Rows from block 6 of a small multi-label audio tagger, named by matrix and row number. Rows with one number belong to one neuron. Each number is 50 + 15 x the weight over its row's rms, rounded and kept within 0 to 99. All counts start at 0.
After each neuron's rows are labels from the 100 clips, of 14976, where the neuron reaches its highest value: "loudest" is the band of the loudest frequency at the time of the peak; "responds to" is what is common among them. Only what is clearly more common there than usual is listed. The data: struck, bounced, scraped and rolled objects made by modal synthesis.
# fc1: MLP up (model.blocks.6.mlp.fc1.weight, 960x160), inputs 0-159
# fc2: MLP down (model.blocks.6.mlp.fc2.weight, 160x960, transposed), outputs 0-159

fc1.208:36 29 44 33 69 66 46 42 51 40 28 51 55 43 38 64 14 36 78 55 55 54 57 75 36 64 40 67 55 55 61 66 68 29 34 76 26 52 53 51 65 24 56 59 43 44 62 61 40 66 22 42 59 50 59 59 58 45 43 53 39 54 60 72 24 38 43 63 46 61 67 38 41 69 80 51 32 30 33 49 42 66 60 59 48 41 35 45 36 58 40 57 47 67 55 19 43 46 38 55 56 67 65 54 66 68 34 26 59 49 41 45 74 44 42 59 61 61 66 22 67 38 37 51 57 44 46 66 34 64 81 44 55 41 35 80 18 57 28 55 64 52 50 86 76 37 82 60 45 75 73 36 62 63 62 49 37 65 85 51
fc2.208:66 46 78 53 48 47 31 37 41 10 60 62 48 50 58 59 63 54 22 47 56 46 31 34 61 61 54 45 61 59 36 25 18 30 42 23 32 43 54 58 43 65 46 44 45 64 37 51 32 28 57 75 58 33 40 42 52 41 53 51 60 48 47 40 50 68 84 52 42 50 42 47 83 45 31 74 55 48 64 57 32 47 21 43 59 41 54 26 76 43 66 46 64 43 74 50 98 55 50 61 50 37 44 55 63 11 71 86 37 48 64 31 56 49 44 59 48 30 52 41 45 50 52 36 42 64 41 46 83 45 38 72 74 35 44 62 77 09 40 48 45 67 58 47 56 37 42 40 59 51 50 53 63 52 37 77 64 55 30 61
loudest: 1000 to 2000 Hz; 2000 to 4000 Hz
responds to: large; clamped rod

fc1.47:58 55 80 34 66 55 41 50 53 61 12 57 68 40 38 57 36 64 44 48 50 56 18 61 63 42 63 54 35 46 19 41 64 66 89 53 33 66 54 52 42 74 34 10 53 43 42 40 52 66 63 71 58 23 39 46 26 39 35 60 51 56 55 81 71 58 54 59 28 72 41 27 48 72 47 49 58 41 64 51 52 63 79 71 60 46 42 58 67 30 44 60 50 44 66 33 44 67 36 41 45 49 36 69 82 51 67 33 14 57 52 55 53 48 65 30 38 26 53 40 45 63 51 64 48 45 31 31 70 24 57 46 37 75 45 44 61 47 50 51 59 66 57 61 41 44 68 69 40 82 40 22 53 56 57 40 63 71 38 69
fc2.47:70 69 46 63 37 61 60 39 59 39 76 13 50 28 32 39 46 36 34 58 37 41 57 59 40 63 65 41 44 52 44 32 55 68 26 59 46 28 70 58 44 36 65 64 58 58 67 48 49 52 29 58 61 47 58 70 66 47 69 31 48 57 65 26 18 33 34 48 58 28 20 42 52 43 60 53 40 38 53 77 35 49 30 30 40 56 79 59 63 55 38 59 59 64 44 52 77 23 58 76 54 38 40 53 00 32 46 76 77 43 34 44 62 72 44 52 45 49 69 52 49 45 49 50 63 29 72 67 48 67 49 42 40 58 32 69 34 49 64 60 54 65 41 39 69 40 21 33 50 47 26 57 78 41 65 41 27 48 68 69
loudest: 500 to 1000 Hz
responds to: clipping; text has "clipped"; striker: soft

fc1.698:66 51 24 69 70 51 58 46 62 47 72 66 53 66 30 55 40 39 33 64 44 56 57 50 61 65 46 32 37 68 60 54 33 44 78 59 41 60 58 52 49 47 27 18 48 43 30 63 63 33 63 62 43 59 84 52 69 68 47 40 43 21 44 61 39 48 70 49 48 35 57 42 43 49 19 29 34 17 74 68 47 71 31 30 42 36 82 31 77 30 44 56 41 09 53 42 40 43 83 39 38 37 62 51 55 52 54 61 58 49 60 52 69 46 08 52 45 33 42 74 71 52 42 61 50 44 56 58 61 55 34 75 37 42 62 70 53 67 38 39 57 59 61 55 46 53 27 33 49 55 69 16 55 59 70 28 40 54 33 62
fc2.698:36 78 59 52 26 44 42 45 32 49 35 48 34 51 36 62 42 86 36 56 49 29 39 42 27 59 59 54 44 65 70 47 70 64 46 55 55 29 18 38 20 65 65 47 54 48 41 51 37 54 46 50 51 71 52 62 50 67 55 69 34 62 45 23 50 33 31 51 63 71 33 26 34 76 73 22 44 60 35 54 47 39 41 33 70 42 66 65 73 55 50 74 54 68 35 50 57 23 41 53 37 50 49 59 24 46 32 48 65 46 51 66 43 64 69 35 65 60 70 61 61 75 27 68 44 66 40 94 50 47 54 41 28 41 06 65 44 60 65 61 47 43 18 36 58 50 50 33 52 58 29 46 66 71 38 58 31 54 57 65
loudest: 250 to 500 Hz
responds to: membrane; large

fc1.249:66 62 56 59 51 43 53 39 34 44 54 68 44 61 33 66 63 53 53 57 46 67 45 64 46 77 40 34 41 56 42 55 57 55 40 30 35 45 36 69 59 30 59 23 60 69 44 34 45 64 73 56 41 60 53 50 38 29 68 48 45 53 61 32 25 73 90 72 39 64 68 59 38 50 56 36 34 35 32 58 06 60 74 49 30 53 40 73 56 42 79 22 23 55 36 44 56 50 62 70 28 55 77 30 14 50 63 43 34 28 58 65 42 65 57 20 35 52 22 59 68 85 37 42 63 50 66 41 69 48 52 49 37 75 47 43 45 51 42 55 47 44 34 39 35 65 53 34 66 71 32 43 39 41 38 60 23 34 49 64
fc2.249:38 57 48 61 63 48 74 51 52 65 54 71 49 65 43 79 72 51 34 59 28 49 38 72 57 63 51 18 65 43 55 38 53 31 43 57 40 25 52 25 48 55 22 47 64 54 39 41 60 46 42 51 74 51 41 32 47 42 46 49 97 59 46 76 49 65 45 29 52 42 37 78 47 69 49 51 45 45 50 65 25 34 60 80 57 33 38 72 48 81 49 54 41 37 53 33 22 66 41 54 65 77 44 56 50 65 66 40 58 54 49 72 17 55 64 58 92 45 55 49 69 57 40 37 15 57 39 37 40 53 45 28 51 32 39 54 52 64 40 35 61 67 67 58 37 39 33 63 82 35 32 73 52 26 49 66 38 31 37 40
loudest: 1000 to 2000 Hz
responds to: large; steel-like damping; shape: closed tube

fc1.14:68 36 60 70 75 69 40 61 87 81 53 61 41 49 26 65 26 51 25 56 48 43 38 68 55 56 49 35 31 59 54 53 42 36 49 45 66 29 55 35 56 27 37 43 53 63 56 61 52 35 62 40 58 37 71 68 15 61 57 60 77 45 43 60 63 72 52 64 45 50 40 31 35 70 54 49 67 54 38 47 29 57 20 65 30 37 73 41 80 37 23 50 70 13 85 39 37 43 82 39 44 61 27 60 41 28 70 32 59 32 42 44 57 43 40 30 66 37 23 64 46 41 70 46 66 49 31 62 68 60 35 53 32 49 57 65 50 28 60 40 65 39 69 62 55 50 41 55 42 61 56 36 44 29 46 57 61 50 31 40
fc2.14:44 40 63 31 40 24 50 60 32 57 46 61 60 68 17 71 67 75 65 33 74 23 49 30 42 50 50 68 49 52 43 71 28 44 46 57 60 53 16 28 60 54 63 45 47 67 62 57 48 63 41 59 44 62 59 35 18 62 61 83 47 59 44 52 58 61 69 48 52 40 73 42 39 69 58 66 53 62 21 29 44 36 49 75 50 45 40 43 48 49 59 32 67 61 59 31 35 53 45 22 59 45 56 65 57 43 42 22 62 44 76 65 49 44 88 53 64 51 63 53 63 25 38 53 63 51 29 61 56 68 31 64 62 41 16 71 53 33 63 29 47 26 28 22 39 48 55 26 33 40 44 47 48 76 31 71 64 49 60 71
loudest: 500 to 1000 Hz
responds to: size: small; rubber-like damping; pink noise

fc1.372:34 66 70 53 82 49 41 80 33 57 35 58 72 55 38 47 16 46 48 37 45 38 43 73 30 28 47 81 58 37 59 68 41 56 70 79 57 46 35 23 32 57 48 38 36 53 49 38 63 40 68 79 34 54 67 43 26 55 56 65 27 62 39 44 73 39 60 65 40 55 29 42 53 41 57 64 43 55 52 50 70 37 63 68 31 49 62 24 49 38 50 48 57 46 62 44 34 38 44 27 64 23 77 21 63 42 40 57 46 52 58 65 65 52 52 52 33 69 75 45 23 72 52 40 58 52 51 51 26 43 46 26 54 59 53 44 63 39 77 54 44 40 37 41 63 60 55 35 05 83 47 39 53 45 49 60 60 78 56 78
fc2.372:32 58 45 47 73 30 55 53 23 58 76 48 37 59 51 62 41 79 57 29 65 30 56 48 33 27 46 56 68 53 64 60 61 19 50 42 56 54 37 59 50 45 82 23 15 48 55 53 46 55 72 56 45 37 31 61 49 42 32 56 64 47 20 69 54 47 25 60 30 37 56 50 48 56 41 63 66 54 40 48 62 19 41 72 83 54 43 40 37 62 54 41 25 54 66 57 53 77 44 64 28 45 67 55 58 56 40 57 44 49 35 79 74 54 48 68 44 66 65 36 21 54 58 41 22 44 67 23 44 43 74 69 45 35 60 49 62 59 52 61 28 18 11 54 53 76 37 62 64 41 65 33 45 52 38 58 70 69 55 48
loudest: 500 to 1000 Hz
responds to: small; string; clipping; text has "clipped"

fc1.515:59 49 77 36 68 58 58 56 53 69 59 61 46 61 34 32 50 51 40 61 54 45 56 80 13 31 69 45 37 38 45 69 46 57 41 75 68 26 52 58 24 40 49 59 73 46 64 40 48 68 83 42 52 44 43 48 37 39 78 46 67 66 59 78 78 47 52 68 62 64 39 49 42 38 47 49 31 40 62 51 55 55 49 53 10 21 47 56 69 55 44 57 75 32 41 59 30 35 46 46 56 38 37 44 69 38 48 49 43 58 57 23 37 54 39 33 46 54 64 37 74 57 50 52 87 56 48 30 40 50 40 41 51 60 34 24 35 44 35 70 26 51 47 63 60 74 55 40 21 75 27 45 37 11 23 62 40 66 54 69
fc2.515:64 66 58 67 51 49 35 47 28 48 63 17 56 41 46 59 41 65 33 46 56 14 72 58 54 32 48 68 27 75 57 53 55 53 39 64 48 42 38 31 68 53 74 36 36 74 44 56 55 49 38 41 49 38 54 82 57 46 50 66 44 37 53 30 31 23 20 49 34 42 35 20 33 34 49 54 43 33 50 62 47 33 49 50 86 77 67 45 35 51 56 41 44 85 51 49 51 52 72 68 43 50 43 35 24 41 55 57 24 37 41 75 82 58 56 79 28 60 53 59 20 58 33 58 22 59 67 49 61 50 46 56 32 49 44 83 64 75 72 58 38 36 33 62 49 46 24 44 55 54 47 54 62 64 66 30 52 51 55 70
loudest: 500 to 1000 Hz
responds to: small; bar; clamped rod

fc1.36:55 53 67 32 99 62 72 59 40 58 38 69 57 56 53 34 62 56 36 48 56 30 59 57 41 48 56 65 40 66 59 40 40 34 43 44 52 60 20 64 30 57 64 32 26 46 49 44 46 75 81 43 44 45 56 48 22 45 67 57 58 66 50 82 66 50 48 44 44 69 54 67 48 43 46 60 50 52 66 62 31 37 23 72 44 28 37 68 60 55 57 12 54 36 80 38 43 62 65 51 37 40 13 58 55 26 61 50 52 60 30 49 31 50 37 43 47 55 56 38 71 77 68 50 60 49 39 16 56 65 30 60 38 53 54 49 53 46 15 73 37 39 51 36 48 41 30 74 41 47 42 38 55 48 21 62 60 70 25 81
fc2.36:60 40 67 30 16 66 18 41 37 44 57 17 62 54 33 51 52 43 64 67 19 64 56 57 51 34 46 58 62 34 42 53 43 55 61 80 63 39 34 10 62 44 45 66 56 90 62 49 47 33 45 82 37 60 52 37 50 57 51 38 33 70 52 49 49 52 57 41 53 51 52 41 40 54 51 73 42 38 55 54 42 53 58 50 63 42 84 36 40 63 57 71 46 67 44 51 55 45 59 37 71 71 86 41 42 58 44 45 40 38 58 48 57 60 71 78 57 25 56 58 50 37 31 48 74 66 45 82 47 53 26 21 51 68 30 27 35 43 95 39 44 53 49 22 42 51 38 23 50 33 35 66 38 51 54 51 48 39 60 29
loudest: 500 to 1000 Hz
responds to: small; bouncing; membrane

fc1.696:58 53 45 38 45 46 47 29 44 53 78 44 82 36 59 53 48 39 34 69 49 31 54 71 45 48 27 38 48 69 31 44 45 66 56 58 69 58 53 56 38 25 64 37 37 50 51 62 60 32 38 67 71 53 72 73 39 45 55 39 32 36 51 51 43 57 42 68 39 35 44 66 31 40 33 27 40 31 31 85 20 23 41 41 50 53 82 42 47 56 54 12 27 52 40 46 63 31 92 40 45 55 56 64 41 28 42 55 32 45 63 81 39 65 36 58 39 29 66 68 40 84 46 49 43 40 69 49 64 46 55 54 17 46 64 71 44 74 52 55 74 37 54 51 52 53 37 57 47 55 38 59 68 59 64 38 86 62 65 72
fc2.696:19 44 69 63 47 15 45 56 22 48 40 67 24 72 40 73 55 76 36 56 58 24 44 70 63 66 52 69 66 64 36 75 69 37 52 52 61 31 32 41 35 51 37 46 41 60 43 26 55 68 51 58 49 56 38 44 40 63 21 68 35 54 30 47 37 53 36 31 32 54 69 36 47 71 78 49 29 53 55 49 47 33 70 80 56 52 35 48 42 60 64 61 30 63 45 50 27 32 53 63 44 36 66 46 64 34 32 44 59 66 64 63 56 60 75 47 61 45 65 65 52 52 55 46 35 70 39 65 33 57 46 33 61 35 41 76 49 68 79 41 33 38 43 44 22 81 60 06 42 58 30 46 47 69 54 74 38 41 44 56
loudest: 250 to 500 Hz
responds to: rubber-like damping; size: medium; clipping; text has "clipped"